python train.py --model="contrastive image-text model" --dataset="made-up ball-and-stick molecule models" --train_examples=97500 --image_size=64 --crop_scale_min=1 --horizontal_flip=true --tokenizer="char" --vocab_size=30 --loss="softmax" --embed_dim=256 --encoder_arch="convnext_v2" --encoder_isotropic=true --encoder_norm="layernorm" --encoder_activation="swiglu" --encoder_mlp_ratio=2 --encoder_layer_scale_init=0.1 --encoder_inner_norm=false --encoder_drop_path=0.15 --encoder_patch_size=[8, 8] --encoder_conv_stem=true --encoder_layers=6 --encoder_width=192 --encoder_kernel_size=7 --text_encoder_causal=false --text_encoder_width=320 --text_encoder_layers=10 --text_encoder_norm="layernorm" --text_encoder_norm_position="post" --text_encoder_activation="relu" --text_encoder_mlp_ratio=4 --text_encoder_head_dim=48 --text_encoder_fused_qkv=true --text_encoder_bias="all" --text_encoder_qk_norm=false --text_encoder_parallel_block=false --text_encoder_inner_norm=false --text_encoder_positions="learned" --init="trunc_normal_002" --residual_init="none" --optimizer="normuon" --muon_scale="original" --learning_rate=0.021 --momentum=0.95 --nesterov=true --orthogonalizer="newton_schulz_5" --adamw_lr_other_params=0.0011 --gradient_centralization=true --l1_shrink=0.03 --max_steps=9400 --batch_size=128 --epochs=12.3 --lr_schedule="cosine" --final_lr_fraction=0 --warmup_steps=280 --weight_decay=0.0 --adamw_weight_decay_other_params=0.05
Rows from block 2 of the text encoder of a small contrastive image-text model, named by matrix and row number. Rows with one number belong to one neuron. Each number is 128 + 32 x the weight over its row's rms, rounded and kept within 0 to 255. All counts start at 0. Numbers have three digits each.
After each neuron's rows are labels from the 100 texts, of 14976, where the neuron reaches its highest value: "fires on" is the input token at the peak. Only what is clearly more common there than usual is listed. The data: made-up ball-and-stick molecule models. In brackets: how many of the 100, against the usual share in percent.
# fc1: MLP up (text_encoder.blocks.2.mlp.fc1.weight, 1280x320), inputs 240-319
# fc2: MLP down (text_encoder.blocks.2.mlp.fc2.weight, 320x1280, transposed), outputs 240-319

fc1.539:176145128127126143128122125124088126121011129126172110023131113128120130128128130128122130126127122127101127127128131136125133123124076137126219126079210133126128107190120128127177128127077127074129128124117138135147129135130126128129150127
fc2.539:128128128128128128128128128128128113126128128128129128128128128128128128127128128128128128128128128128128128128128128128128128128127128128128130128128128128128128128128128128128128128128128128128128128128199130129128128128128128128128128128
fires on: " " (100 vs 15.5)

fc1.458:155040131114129119144122132123116106100000128158157000066113146128167124153122128130125105133126125133175097133129129115177142105123155127132175135125148121142129114146197129124127128123128131115092128128142129128137076112133129068130128110
fc2.458:128128128128130130119128133121041129116128128128100128129128128128130128128128121104129131128129128128137121128125128129135109122128132128133130129127128128128128128128128128128126129128129128128128129114127128130123128116125128178126130129
fires on: "l" (100 vs 10.2)

fc1.462:127081128123127186106127076116150090138127132129128127134137069128125128134128128146209173098127153128046086129128134139090155129128101132113128130099129143145128139142142139128146128104142106128128128129128125129139128142112128143131128140
fc2.462:128128126135126129128127129128123128126127128131127141128128126100124128042127128128128128129128128128132129126128125128128128129123128126124128128158125128128126130128133125128128127127128126129128128128128128128127128128122128000121129123
fires on: "i" (57 vs 5.4); "w" (36 vs 2)

fc1.219:128152129128145204139103101073136046128119095057126122132255140179097133084074131143126126150117176128129087105130132155171131059094125120128160131116130135127128136089126132134110122116150119145121120141090133128133128127128050110128117184
fc2.219:128128126128128129128128128122128106128128128128128129128128128093128122128128128128128128145128128128133128128128128128128128128128128128126128128128128128128127130128128128128128128128128128128128128128128128128128128128128128127128128128
fires on: "<end>" (100 vs 1.5)

fc1.31:193128240126128129129128112143173126127128016000128172138152144128126255128131125129115126129154125128090212127128135120117128087125129085090195119048128076133130000049121093122167122129109127143144128128128129131033112126202128138130128186
fc2.31:128127130128255129127128164128128128130136127128128110129125160129130255128127128124128128128128128128128128128128128128128126126128130127130128128128128128128124128127128133128128129132128128128128128169128130128127128125128107128127129131
fires on: "<end>" (58 vs 1.5); "e" (42 vs 9.9)

fc1.494:128113128128128128114126130173130162128135128107128132246000255145122121128128100128127127114136128128118045128142149120117128114128128118105134120155146130128128132129128128108128114169114128134128128147130129129115179127096129178125128113
fc2.494:128128128128128128128128128128128128128128128190128235128255124128128128128128128128128128128128128128125149128128128128128128128128128128158128128165128128128128102128128128128128128128128128128128128128128128128128124128128128130128128128
fires on: "p" (100 vs 1.4)

fc1.408:122168128128133247130127126132090175128099131203128038135128132155094127177144109126149220116127120153139164128131066128125118127132127146113119127115128159126139138120130138112108126128107128127127140128129130124117014119125201215129125122
fc2.408:128128128128128128123128128128128085247128128128143110128128125128127128081128128128125128128179128141000135126124129128127123128128128128128128127155129128127128124126127128128128128128110128129128128134128127128128128126128128128129127128
fires on: "g" (100 vs 3.1)

fc1.762:128106121125217133128119129128128105128133126102141134129125216133117127127155128128121191090128131128141148128174131129088087118128139168128120140158162127116125201125155175060130128134142107041088128127128128128131128128126148127128132128
fc2.762:128128129128134255128128128000128128128128128128128128128128128128128128128128128129128128128128128128128128134128128128128128128128128128128128128128128128128128128128128128129128128128128128128128129128128128128128128128129128128128128128
fires on: "v" (100 vs 0.6)

fc1.244:138026128093132206080128128107128062128128128128128096126199171128128128129123128133128152131128127128128134113128107128148125085128130127128126118125129128140128107128128128126181128146128134128128127098128127126127131128108140088123129130
fc2.244:128128128128128046128128128218128128128128128128128128128128128128128128128128128128128128128128128128128128000128128128128128128128128128128128128128128128128128128255128128128128128128128128128128128128128128128128128128128128128128128128
fires on: "n" (98 vs 6.5)

fc1.483:128132122010128131148128126131128124146130130129178125128124128126126180128128185128125138128085129114138186128128127126131128128128128136128183165104128127128128141119129148109122128043147118128125102119128128116151127127146090131127082128
fc2.483:128128128128128128128128128128128128128128128128128128128128128128128128128128122128128128128128128128128128128128128128128128128128128128128128128128128128128128128128128128128128128128128128128128128128128128128128128128128128128128255128
fires on: " " (100 vs 15.5)

fc1.17:129133133129131212128133127118021159142086255128131195097132131134128120170129134127126134124124120125172103100126223130107128125113121122128131128137130128120125153127065105127139107133128118152112121127128140128128128128089132105128132128
fc2.17:128128128128128128128128128128128128128128128128128128128128128128128128128128128128128128128128128128128128128128128128128128128128128128128128128128128128128147128101036128128128128128143128072183128128128128200128128128128000128128128128
fires on: "l" (29 vs 10.2); "t" (22 vs 2.9); "c" (17 vs 1.5); "i" (12 vs 5.4)

fc1.754:127154127118128129131128118128124135128009136122151107092127128128128128128128129128255128168129115133126009122151112174145128124130126202128134142176128125127129117129128154131133151151128129127108133126171131127129051129234128127127129120
fc2.754:000128096124119128128128106128128129128128127128128127128129128115128022104142127123128128126153128097149128128128124255128126158128119188128096128127128129128128131132072196128128128128128128128128122125128112128128119128255128128128128128
fires on: "i" (100 vs 5.4)

fc1.92:129134128130135149154128114110050242119075133117128183122090105133136138128138149135085126195118228129126043128128117149135136134126128134102128128109095121119119110064128129152134128121131141217134126142142129128117224097101128131128128111
fc2.92:125128128128114128138131128127128119127015127128128128128128130128128090128110127128128075118131127128126128125130134128129128126119142126127128128128128128128129129128128125130128139129127122126128128128128133133128128128127128128124147128
fires on: " " (100 vs 15.5)

fc1.330:125127128092129126142128155119091161168128123159111095126125130128123123127119124128225173132045132137131151131129128129127136000117152120128118128124109068152125121120000135115126126130128128128126130128153128150128101128129126218128131128
fc2.330:128128128154101128128127065128128128128128128128128050126127218128052141134128135130128128128128115128128181091128128128127128233128033128128128128123128130130128128112128123127128127132128128128128128130128128128128128141128128255128128128
fires on: "," (100 vs 5.2)

fc1.35:130131128128128123128128130161110139128155118127128121128130212128128128128127106128128128128127125138096104128128135128130128096128140154128139113103128121128128052141128128115128128119141128086128129127131128128144109128128128127121128128
fc2.35:128128128128128128128112128128128139128128128128128122111128128127108128128128128128128128128128128128133128128128128128128129128128128128128128128000128137126129255128128128128128118128128128128127128128079128128021128128128128127128128128
fires on: "m" (100 vs 0.5)

fc1.413:128117128127128129134135127133127120126164128128128160041123204149128128125128170129128130129130100129080111128128147118125130135128147133139155137083132128104133131127131128122128128128136128101112110117127128131127122130148129103126129128
fc2.413:072134128101128128133129129126135217109129128128130253121128105128145128128128130133126125124097128098000128128157142068133162129093108128127128112128128128153128130118059128124125128143115127127123128128129146128128130136128141133166129128
fires on: "r" (100 vs 4.2)

fc1.249:128130140128127135159130116128158137128089114128126127135118018143128130132117193133120127018113105127149255183255129120128144142108118118093128117075100128128128157131132126100138122145131128134068130129144146128128109143143131000132123046
fc2.249:131128133128128128161129132128129129128125128158128111113178124128128129140128160142125111125126129147128123138128129125128140133120128079130128132128128128128139122128131118128128127128128128133128133136134130128130081128128153143128128127
fires on: "y" (100 vs 2)

fc1.585:159127128129127130140129121099114139128123117135123104107148198128128129127127135113127191128126097128255122128128116129128152117128128174129128123084128127128120133111110128115126128128127122096127128128130128128126113126128128163116127131
fc2.585:130128128202128128128128129128115134128128128128128128130128141130128130128128128128128128132128131128131120128128128128130176120128128128255144128107128128128128128128128128129128128128128128128129129128128128128128130126128128130128128128
fires on: "w" (100 vs 2)

fc1.28:128000133128128131142127137135128126111116143128121122094138099130121131128130126128190208212125122052115255129125255118127156125121131048134128153160137150127130171049130092117109115050128108117119128128126140129129112128141138128133125142
fc2.28:131131130125099128126131072128131125128128076128114135132119128141083129127108249171132128126075066130207129196137038125128199163121107126123129081126128129156116104127128121102128128130129090127128131133201129124128133205128129128128128052
fires on: "y" (100 vs 2)

fc1.689:131128128099128190121128128085124128210000128128128156148112105128106128128128120128128145092128130124126096122099136137108131129123128131129164120121160128128128061053118128128205130123150109127121122124128121136128128124107128127128122144
fc2.689:128128128128128123128128128128128128128128128128128105128128060128128128128128128230128128128128128128128128128128128128128128128128128128128128128128128128128128128128128128128128053128128128128128128128128128128128128128128128128128128128
fires on: "l" (100 vs 10.2)

fc1.700:128135128148128126129129129089124135133128130101128112127143141128125135128134107125194129190130113159117112126124129128127128194128173138128255120031113128127128128130127128117120147113128119092125131128128129129128139127075118226128129128
fc2.700:128128128128128127128134128129128067118128128128124119184134126128128136162130128128128150143128128128129128129124128128128129129128128128128128128000128128158128127127127128128128128128128128128163128128142128128129128128129130126126099129
fires on: "m" (100 vs 0.5)

fc1.457:134084129149119149135128126052048135128171129130128130128101095117120128133130130115194209128129105128121119133126134114134129129126194129147123137130138177128117116133126135102137098105104122131174125124130132130124128120137131079136103158
fc2.457:128128127123128128128128128128132128128128128000128129128130128128128124128135124128128128152097128128128128128128128129128128128128128128128255128127127128128128142129128128148127128126128128128128128128128128128128121128128128128127128128
fires on: "l" (100 vs 10.2)